Rows from block 3 of a small spectrogram enhancement model, named by matrix and row number. Rows with one number belong to one channel. Each number is 128 + 32 x the weight over its row's rms, rounded and kept within 0 to 255. All counts start at 0.
After each channel's rows are labels from the 100 clips, of 14976, where the channel reaches its highest value: "top examples" is what is common among them. Only what is clearly more common there than usual is listed. The data: telephone keypad tones over noise or synthetic speech. In brackets: how many of the 100.
# convs0: first 3x3 conv (model.mid.1.convs.0.weight, 288x288x3x3, each kernel summed), inputs 144-191
# convs1: second 3x3 conv (model.mid.1.convs.1.weight, 288x288x3x3, transposed, each kernel summed), outputs 144-191

convs0.234 [135 139  86 153  72 136 130 183 127 101  82 125 131 102 145 133 134 140 123 120 149 106 122 133 135  95  99 103 132 140 135 255 127  94 127 110 121 127 147  70 135  96 163 122  86 220 134 130]
convs1.234 [132 174 140 102 175 143  92 116 120 175 115  49  97 113  79  72  97 127  90 137  97 139  94 145 134 106 141 122 122  99 110 117 106 125 119 121 129 136 154 141 137 135  97 120 171 105 127 119]
top examples: thin (high-pass) (52)

convs0.210 [ 90 159 174 109 207 104 122  72 131 126  87  73  91  94  77  75  73 126  91 120  87  98 120 127 127 133 139 121  97 112 116  16 120 140 123 133 127 143  91 140 146 102  90 115 236  86 129 151]
convs1.210 [160  99 149 141  79 159 125 146 109 123 176 152 182 159 148 207 174 134 174 106 173 118  87 138 129 101 107 144 114 145 154 129 117 136  97 127 132 126  89 161 107 137 144 109  74 158 166  96]
top examples: number of keys: 1 (27); number of keys: 2 (26)

convs0.259 [115 121 131 141 117 101 124 128 117 136 158 146  88 173 126 127 136 126 114 182 137 127 116  83 118 114 114  96 136 120 154 147 103 112 124 112 144 121 255 109 116 135  92  74  80 145 166  99]
convs1.259 [116 118 152 121 136 127  87 113 124 129 126 127 127  98 187 133  91 146 125  96 122 129 107 110 190 137 130 111  89 141 120  97 190 136 170 132  97 134 122 137 157 153  80 113 122 129 118 136]
top examples: white noise (100); clipping (33)

convs0.81 [ 95 113 148 140  99 104 121 110 114 136 158 154  89 166 104 122 130 126 117 172 111 136 103 101 105  97 119 105 138 141 174 122  97 119 107 129 162 110 255 112 110 123 115 114  91 139 164 104]
convs1.81 [138 110 144 118 111 130  70  98 115 105 123 135 142 101 196 148 101 135 135 110 132 108 114 112 207 142 124 113 101 150 128  86 179 123 161 130  93 136 102 136 164 156  87 140  91 135 134 102]
top examples: white noise (99); clipping (31)

convs0.75 [ 86 110 157 127 101 106 118  89 114 126 149 139  81 166  94 111 126 129  99 155  96 119  97 105  98 103 109 103 132 140 172 102  85 112 104 137 170 112 252 103 100 111 110 120 105 123 165 100]
convs1.75 [147 112 141 124 103 134  78  93 113 108 125 131 156 103 198 154 104 137 153 102 140  97 112 114 202 146 128 115 104 152 132  87 168 125 158 130  98 137  99 133 154 160  92 142  89 136 137 102]
top examples: white noise (99); clipping (30)

convs0.72 [110 160 137 140 134 142 153 115 132 118 116 125 128  92 126  98 119 134 153 128 119 122 130 221 132  73 145 118 148 187 120  38 149 140 124 134 180 153  94 134 175 118 120 192 248 149 101 153]
convs1.72 [133 109 158 152 118 147 119 197 111 144 185 128 155 166 141 145 159 134 117 132 129 140 107 122 109  89  82 152  94 133 163 141 100 146  67 136 147 135  91 217  90 103 176  57 107 207 174  56]
top examples: number of keys: 1 (41); thin (high-pass) (40); number of keys: 2 (34)

convs0.5 [134  93 152 123  58 110  99 185 142 168 120 115 117 166 148 141 123  61  89 127 148 180 132 153 157 123  87 201 106 137 146 208 104 123 144  89 159 118  16 110 127 111 103 115  22 148 134 102]
convs1.5 [152 153 165 133 121 139  92 116 112 202 113  85 122 131 125 111 150 206 154 196 127 112 163 126 191 131  95 115  91 117 110 129 137 158 154  66 104 140 133 148 174 137  95 152 133 105 141 149]
top examples: rumble (65)

convs0.192 [ 92  77 175 131  84 102 108 125 119 117 169 157  97 180 104 121 113  96  96  91  99 158 100 179  97  87 138 170 121 154 159  87  93 133 106 127 223  98  65 108 113 100 133 174 109 117 134 106]
convs1.192 [175 142 141 127  99 145  88  88 134 145 106 117 154 116 182 148 135 181 186 155 146  93 159 114 221 162 104 112 102 133 135  83 162 139 156  97  84 137 105 140 171 152  91 144  93 120 146 123]
top examples: thin (high-pass) (53); white noise (43)

convs0.151 [124 197 147 142 166 144 166 110 150 120 116 110 125  98 104  92 114 129 144 132 110 122 122 170 115 101 155 113 113 133 125  28 141 147 127 117 159 175 107 149 203  97 104 138 255  99 118 178]
convs1.151 [142 101 162 141 114 148 118 176 109 138 183 126 164 178 137 156 175 135 136 128 146 139  84 129 107  74  86 151 108 137 150 134  96 141  75 124 150 135  84 205  80 110 184  81 109 197 178  53]
top examples: number of keys: 1 (45); number of keys: 2 (38)

convs0.168 [149 134  91 155  91 138 123 195 131 131  74 110 142 111 138 142 137 129 112 116 156 118 125 135 142 120  92 139 128 129 130 255 116  97 139 114 112 133 100  80 122 115 148 116  82 216 131 122]
convs1.168 [128 170 145 104 170 152 105 126 119 199 129  48  99 124  68  74 117 151 109 165 101 140 117 143 133  96 123 120 112 108 104 129 115 135 124 105 126 136 155 154 141 125 121 119 170 121 127 124]
top examples: thin (high-pass) (64)

convs0.242 [136 138  81 159  80 137 131 190 129 110  75 121 133  98 144 134 139 136 118 114 153 105 125 130 136 103  85 112 131 130 132 255 124  81 131 111 113 131 135  79 135  99 155 115  90 214 131 129]
convs1.242 [129 179 143 105 176 144  99 121 121 185 120  45  97 117  76  68 103 133  92 142  96 141 101 146 127 104 138 122 120 102 113 123 109 132 118 121 130 135 158 145 137 130 109 119 176 112 126 120]
top examples: thin (high-pass) (57)

convs0.217 [119 204 158 140 177 141 176 115 145 124 127 114 126 104  98  96 117 118 153 124 112 125 124 157 111  90 155 107 117 125 124  41 134 141 123 120 164 172 116 141 199  99  98 120 250  89 122 175]
convs1.217 [140 109 155 128 116 143 109 167 116 121 175 126 161 168 141 150 170 128 137 124 143 142  74 127 110  64  92 143 113 136 145 126  92 142  67 120 149 138  80 204  83 100 197  78 112 208 176  32]
top examples: number of keys: 1 (50); number of keys: 2 (42)

convs0.130 [117 128 125 146 114  99 125 140 119 135 140 147  87 172 122 127 138 132 121 187 139 121 121  85 119 115 100  82 138 121 157 166 106  95 121 107 140 122 255 106 118 134  97  78  82 155 165 104]
convs1.130 [112 119 155 116 138 131  83 115 120 129 127 122 126  96 177 130  88 149 120 100 122 125 102 109 191 129 130 109  91 141 116  94 191 135 168 131  98 134 122 137 153 155  80 118 125 130 119 128]
top examples: white noise (100); clipping (33)

convs0.195 [119 197 158 141 175 144 177 113 146 121 124 116 131 103  99  97 122 123 156 126 114 122 127 162 112  88 157 107 118 133 129  42 136 141 124 120 161 174 115 140 203 100 103 126 250  89 122 172]
convs1.195 [140 108 154 132 118 142 112 171 113 129 176 122 159 169 140 147 169 132 134 127 140 142  75 126 110  62  87 143 110 135 147 128  90 145  67 121 149 140  83 207  79 100 197  74 115 212 176  34]
top examples: number of keys: 1 (51); number of keys: 2 (40)

convs0.174 [118 120 125 137 121  97 125 133 119 132 147 141  82 169 128 128 137 123 115 180 138 122 119  80 123 117 107  96 138 120 153 166 102  96 127 110 142 124 255 101 116 141  83  66  81 145 165  97]
convs1.174 [116 121 156 122 141 131  87 115 122 138 128 118 129 101 177 131  94 162 129 100 122 131 108 110 188 132 127 111  83 141 119 100 194 144 173 128  94 134 127 135 156 157  83 110 126 129 114 138]
top examples: white noise (100); clipping (33)

convs0.79 [ 98 159 150  96 183 102 111  59 125 112  73  73 104  79  85  89  76 143  99 115  82 102 116 133 130 129 128 120  95 112 106  11 137 127 123 117 115 138  72 131 130 106 110 121 237  92 120 147]
convs1.79 [155  97 156 151  89 160 131 162  98 148 185 152 171 168 144 199 176 142 163 120 163 131  90 138 111  97 104 150 104 137 159 144 117 136  91 129 140 124  99 168  99 141 148  96  77 161 164 110]
top examples: number of keys: 1 (41); number of keys: 2 (37)

convs0.35 [120 172 116  99 140 108 112  76 120 103  95  87 112  82 111  95  87 144 117 122  84 107 117 133 134 125 125 104  91 100  85  17 163 138 125  98 118 144  68 150 130  96 120 112 201 101 116 146]
convs1.35 [163 107 164 157  99 163 120 168  95 144 184 145 162 187 140 181 195 137 151 147 156 133  93 140 106  86 104 152 111 137 153 149 112 135  86 119 142 127  95 174 104 142 151  97  79 164 161 110]
top examples: number of keys: 1 (51); number of keys: 2 (38)

convs0.25 [112 164 138 136 136 141 158 111 133 118 116 125 131  94 127  99 123 135 158 125 119 122 128 217 129  68 145 116 149 185 120  40 151 141 128 132 179 157  97 135 178 118 120 189 241 138  97 156]
convs1.25 [135 109 157 149 119 145 120 193 110 144 186 127 155 168 141 145 160 134 118 134 129 140 104 122 110  86  82 151  95 132 163 139  99 147  64 135 148 137  91 218  87 102 180  58 109 209 173  52]
top examples: number of keys: 1 (44); number of keys: 2 (38); thin (high-pass) (35)

convs0.126 [104 203 171 144 211 128 174 119 145 127 139 114 111 125  97  86 109 113 144 135  95 127 129 152 105  98 152 103 114 116 129  57 123 146 128 122 146 176 127 157 180  98  90 109 225  86 132 171]
convs1.126 [153 113 155 117 116 146  95 157 128 100 167 126 165 166 140 153 176 112 141 129 145 136  58 133 128  47  99 139 112 137 136 120  91 132  85 108 141 143  74 184  91  89 190  83 112 196 180  37]
top examples: number of keys: 2 (45); number of keys: 1 (42)

convs0.204 [120 139  93  89 123 137 109  68 122 103  46  69 133  41 107 110  86 148  90 112 122 101 119 175 151 127 115 125 112 150  82  53 161 115 120 121 118 125  68  93 121 124 133 159 208 133  90 145]
convs1.204 [145 100 164 161 102 154 133 184 101 165 205 130 154 177 127 166 172 145 144 113 142 147  93 136  98  90 108 156  86 125 161 161 101 149  83 129 149 127 108 176  99 146 141  82 104 164 155 114]
top examples: thin (high-pass) (33)

convs0.228 [103 182 165 154 224 133 175 130 164 115 144 115 127 116 117  83  98 126 124 142  95 115 141 148 103 116 155  96 110 124 146  85 128 157 133 134 143 167 124 175 181 106 108 112 206  89 148 176]
convs1.228 [166 120 156 105 123 160  80 147 138 103 156 108 161 162 130 138 170 111 122 141 137 134  47 134 135  40  97 140 116 134 124 116  81 135  92  98 133 144  80 189 103  96 182  89 127 187 184  49]
top examples: number of keys: 2 (46); number of keys: 1 (45)

convs0.76 [108 162 133  91 162 106 108  62 123 107  73  77 109  77  93  96  76 147 104 116  84 104 115 138 134 130 122 118  98 116  95   9 146 129 121 111 114 137  65 131 125 107 117 124 226 100 115 147]
convs1.76 [155  98 159 155  93 160 131 168  97 151 188 152 167 172 142 191 178 143 158 127 156 135  90 137 105  95 102 152 103 134 159 150 117 137  90 127 142 125 102 171 100 143 150  92  79 163 161 113]
top examples: number of keys: 1 (45); number of keys: 2 (36)

convs0.18 [138  88 160  80  86 117  95 134 122 164  91 130 134 132 116 160 143  75 124 118 163 160 115 158 139 111  63 185 130 156 147 190  94  78 131 114 162 107  99  73 105 114  66 129  60 116 146  86]
convs1.18 [145 138 163 141 114 128  92 127 122 197 124  86 124 111 134 118 125 216 167 170 122 122 165 125 198 131 100 112  71 115 121 125 162 179 165  69 102 151 131 143 182 146  87 138 133 113 136 156]
top examples: muffled (low-pass) (32)

convs0.22 [ 88 147 196 130 228 113 113  94 132 133 106  74  89 110  85  66  75 118  89 131  81 102 130 121 129 129 143 124  99 107 123  25 114 147 128 130 129 137  97 152 139 109  84  98 244  90 133 137]
convs1.22 [170 108 138 134  71 161 120 117 115  92 157 153 187 153 147 200 179 125 178 110 186 104  69 139 141  97 107 138 126 152 140 117 116 142 111 123 126 131  82 154 117 141 140 125  75 151 156  92]
top examples: thin (high-pass) (30)

convs0.241 [ 99 158 138  95 163 113 112  58 128 109  67  80 114  71  81  89  73 142  95 112  95 101 113 157 129 128 128 130 110 136 102  14 138 130 118 122 127 138  70 120 130 113 111 141 236 110 117 153]
convs1.241 [151  91 157 152  88 156 130 167 102 149 188 151 170 167 142 196 169 144 162 113 159 135  97 136 112 103 106 155 102 136 163 151 117 134  93 133 141 121 100 167  99 139 146  95  79 159 164 112]
top examples: number of keys: 1 (43); number of keys: 2 (39)

convs0.99 [130  82 163 101  63 118  95 152 130 169 130 130 128 161 128 152 134  63 106 117 147 172 119 161 138 123  98 196 114 143 154 160  95 118 135 102 155 109   0  97 110 111  89 125  51 120 134  98]
convs1.99 [152 150 159 133 118 133  99 111 120 195 111  86 126 123 130 116 138 199 159 184 128 102 168 128 200 139 103 112  90 119 110 121 144 167 165  74  99 144 127 141 177 138  88 155 134 106 141 147]
top examples: rumble (57); muffled (low-pass) (32)

convs0.273 [ 94 156 154  99 189 102 113  60 127 114  76  67 100  83  80  78  70 137  95 111  82  94 114 131 130 137 128 119  94 114 109  14 132 131 122 123 116 138  79 133 131 104 104 120 231  90 126 147]
convs1.273 [159  98 151 147  82 160 127 153 103 139 180 153 178 162 145 202 171 141 177 110 171 126  89 138 117 103 108 149 109 142 158 144 118 133  99 130 136 121  97 158 105 143 143 103  75 154 163 111]
top examples: number of keys: 1 (36); number of keys: 2 (29)

convs0.190 [148  88 161 100  81 128  92 165 128 165  82 111 135 134 122 168 143  58 113 124 165 159 119 158 143 123  64 193 124 146 122 212  91  93 143 106 153 110  65  79 113 119  77 124  69 130 146  90]
convs1.190 [140 145 165 142 125 130 100 130 118 213 124  80 117 122 120 106 134 217 155 189 116 121 168 127 186 127  99 116  77 112 121 134 146 179 160  67 108 147 137 143 176 135  94 141 141 111 138 156]
top examples: rumble (59); muffled (low-pass) (37)

convs0.226 [150 131  95 155  92 140 121 197 134 133  71 107 143 113 139 142 138 126 112 117 158 118 125 135 143 121  88 143 128 131 132 255 113  96 138 114 113 132  93  76 123 118 153 119  85 217 131 119]
convs1.226 [131 173 145 108 167 153 104 125 118 202 128  48 100 124  73  73 120 157 113 165 102 139 122 144 135  96 121 120 109 109 106 129 118 138 122 104 126 136 154 157 144 127 122 120 170 121 130 123]
top examples: thin (high-pass) (68)

convs0.36 [137  89 159  92  84 125  94 149 120 156  91 126 135 134 118 161 148  71 126 119 160 160 115 164 133 111  60 184 128 154 143 195  89  78 132 110 166 104  96  63 109 111  74 130  68 124 147  80]
convs1.36 [143 141 163 141 120 130  97 126 124 200 123  87 125 114 136 116 126 215 164 169 121 121 165 125 198 134 102 115  73 116 123 125 160 177 164  72 102 150 133 141 179 145  92 135 134 115 135 155]
top examples: rumble (48); muffled (low-pass) (34)

convs0.216 [110 161 141 146 138 119 133 116 138 137 104 106 112  97 122 106  95 139 119 168  99 122 135 210 161 103 146 143 123 163 110  17 152 143 127 126 160 155  74 139 169 115 111 161 255 166 104 160]
convs1.216 [140  98 161 159 103 149 132 188 104 144 187 143 160 162 141 169 162 139 134 121 139 143 106 128 111 101  89 154  86 133 171 144 112 149  85 131 141 137 102 194  99 124 153  70  91 177 170  93]
top examples: thin (high-pass) (46); number of keys: 1 (39); number of keys: 2 (27)

convs0.170 [ 82 131 184 129 205  88 102  85 121 120 112  85  71 126  83  70  74 115  71 128  68  94 125 107 123 136 136 129  94 105 125  19 113 144 116 136 137 124  99 154 114 102  78 117 212  81 140 126]
convs1.170 [186 118 133 129  69 163 110  91 122  93 140 149 188 137 164 199 160 123 195 101 185  80  98 136 167 132 116 132 132 159 146 105 136 132 130 131 112 130  84 133 134 149 115 144  73 133 155 103]
top examples: thin (high-pass) (34)

convs0.59 [ 83 127 198 133 217  95 104  88 127 123 107  81  66 130  85  72  66 118  69 128  60  98 126  99 128 136 135 125  92 102 129  24 112 144 122 132 124 123  90 154 120 109  80 120 220  81 140 123]
convs1.59 [180 122 131 128  67 164 115  89 121  95 135 148 191 135 161 197 165 120 185 104 189  75  91 136 173 126 117 130 133 158 139 103 135 138 134 129 108 133  88 130 136 150 112 147  74 132 147 103]
top examples: thin (high-pass) (49)

convs0.108 [118 211 164 140 185 141 177 111 142 124 129 112 125 107  97  94 112 118 151 123 109 127 124 154 107  97 157 115 116 122 125  42 128 140 122 120 162 172 118 143 198 100 102 110 253  91 128 178]
convs1.108 [140 109 152 123 117 145 106 164 118 114 170 126 162 165 141 150 169 126 139 123 143 142  69 128 111  58  93 142 114 136 144 126  91 139  70 119 149 138  80 205  81 100 197  79 112 204 178  29]
top examples: number of keys: 1 (49); number of keys: 2 (43)

convs0.100 [ 96 155 155  96 186 103 113  59 128 116  76  69 100  83  80  80  72 138  96 110  86  99 116 131 131 133 128 122  91 113 110  16 131 129 120 121 115 137  80 130 131 103 104 119 234  89 125 148]
convs1.100 [158  99 153 148  83 161 129 156 101 141 181 151 175 162 147 205 174 141 171 111 167 127  87 138 118 101 107 147 107 140 158 140 119 136  96 129 136 124  97 161 103 143 145 101  77 158 165 108]
top examples: number of keys: 1 (36); number of keys: 2 (29)

convs0.169 [ 96 159 148 101 174 110 115  58 128 112  64  77 111  71  79  84  69 140  97 115  90 100 115 152 129 128 128 129 105 128 105  11 134 131 123 122 128 140  73 124 132 113 111 134 241 105 120 150]
convs1.169 [153  95 156 152  88 158 132 166 100 149 187 150 170 166 144 198 172 143 162 113 159 133  93 135 115 101 106 151 101 136 161 143 117 137  91 132 140 124  99 170 101 139 146  96  78 162 166 108]
top examples: number of keys: 1 (40); number of keys: 2 (37)

convs0.207 [101 171 148 132 156 118 141  95 138 138  96  95 104  91 101  89  89 137 116 162  98 117 129 186 154 113 145 142 119 155 114  21 142 147 121 130 158 157  86 140 169 108  96 147 252 130 114 163]
convs1.207 [145  97 157 151  95 148 128 184 110 136 187 144 168 162 145 179 164 136 147 118 150 138  96 130 117  94  94 153  94 137 166 139 111 145  88 129 140 135  93 190 101 122 154  80  87 178 170  88]
top examples: number of keys: 1 (39); thin (high-pass) (37); number of keys: 2 (32)

convs0.266 [121 119 130 133 126  97 125 132 118 138 154 144  86 171 130 131 135 118 117 179 141 130 121  80 126 122 109 100 139 118 150 161 106 103 126 107 141 119 255 108 117 140  80  66  83 141 167 100]
convs1.266 [114 121 159 117 142 129  85 116 124 142 124 116 128  99 174 129  90 163 121 103 122 128 113 108 191 132 124 110  84 140 115  99 194 145 174 125  95 134 125 137 157 156  77 111 127 125 113 139]
top examples: white noise (100); clipping (33)

convs0.163 [127 172 151 146 197 160 190 117 169 101 114 131 155  86 141 108 118 138 139 107 140 115 142 139 105 123 144 101 121 127 138 109 142 133 132 119 143 160 114 163 203 107 127 118 231 104 131 173]
convs1.163 [148 115 154 110 129 149 105 154 115 134 168  86 151 167 112 129 164 129 109 143 133 141  35 128 105  29  91 140 111 119 123 122  54 147  67 100 148 145  87 216  86 113 187  57 140 187 164  34]
top examples: number of keys: 1 (45); number of keys: 2 (40); thin (high-pass) (34)

convs0.12 [101  81 164 116  65 116 100 122 118 132 148 149 112 156 102 135 123 104 106  94 121 167  98 177 112  80 112 170 116 158 174 115  95 115 108 121 197  99  85  94 112  90 116 159  76 117 132  98]
convs1.12 [169 136 147 131 100 141  86  91 123 160 105 113 148 109 179 144 127 181 188 158 141 100 163 121 221 158  98 115  89 128 127  94 165 148 162  86  92 144 110 141 173 157  82 147 101 110 145 135]
top examples: muffled (low-pass) (31)

convs0.179 [109 127 128 158  96 100 122 152 116 134 143 158  86 168 119 128 142 137 125 189 134 125 107  98 113  93 111  93 141 132 166 175  99 109 110 105 146 117 255 104 112 132 121  97  71 167 159  97]
convs1.179 [124 123 148 110 134 131  73  97 116 108 121 121 124  98 184 128  93 135 126 101 124 124  93 113 203 124 130 109  96 140 112  88 175 123 167 132  97 136 118 130 155 158  81 125 119 129 128 121]
top examples: white noise (100); clipping (34)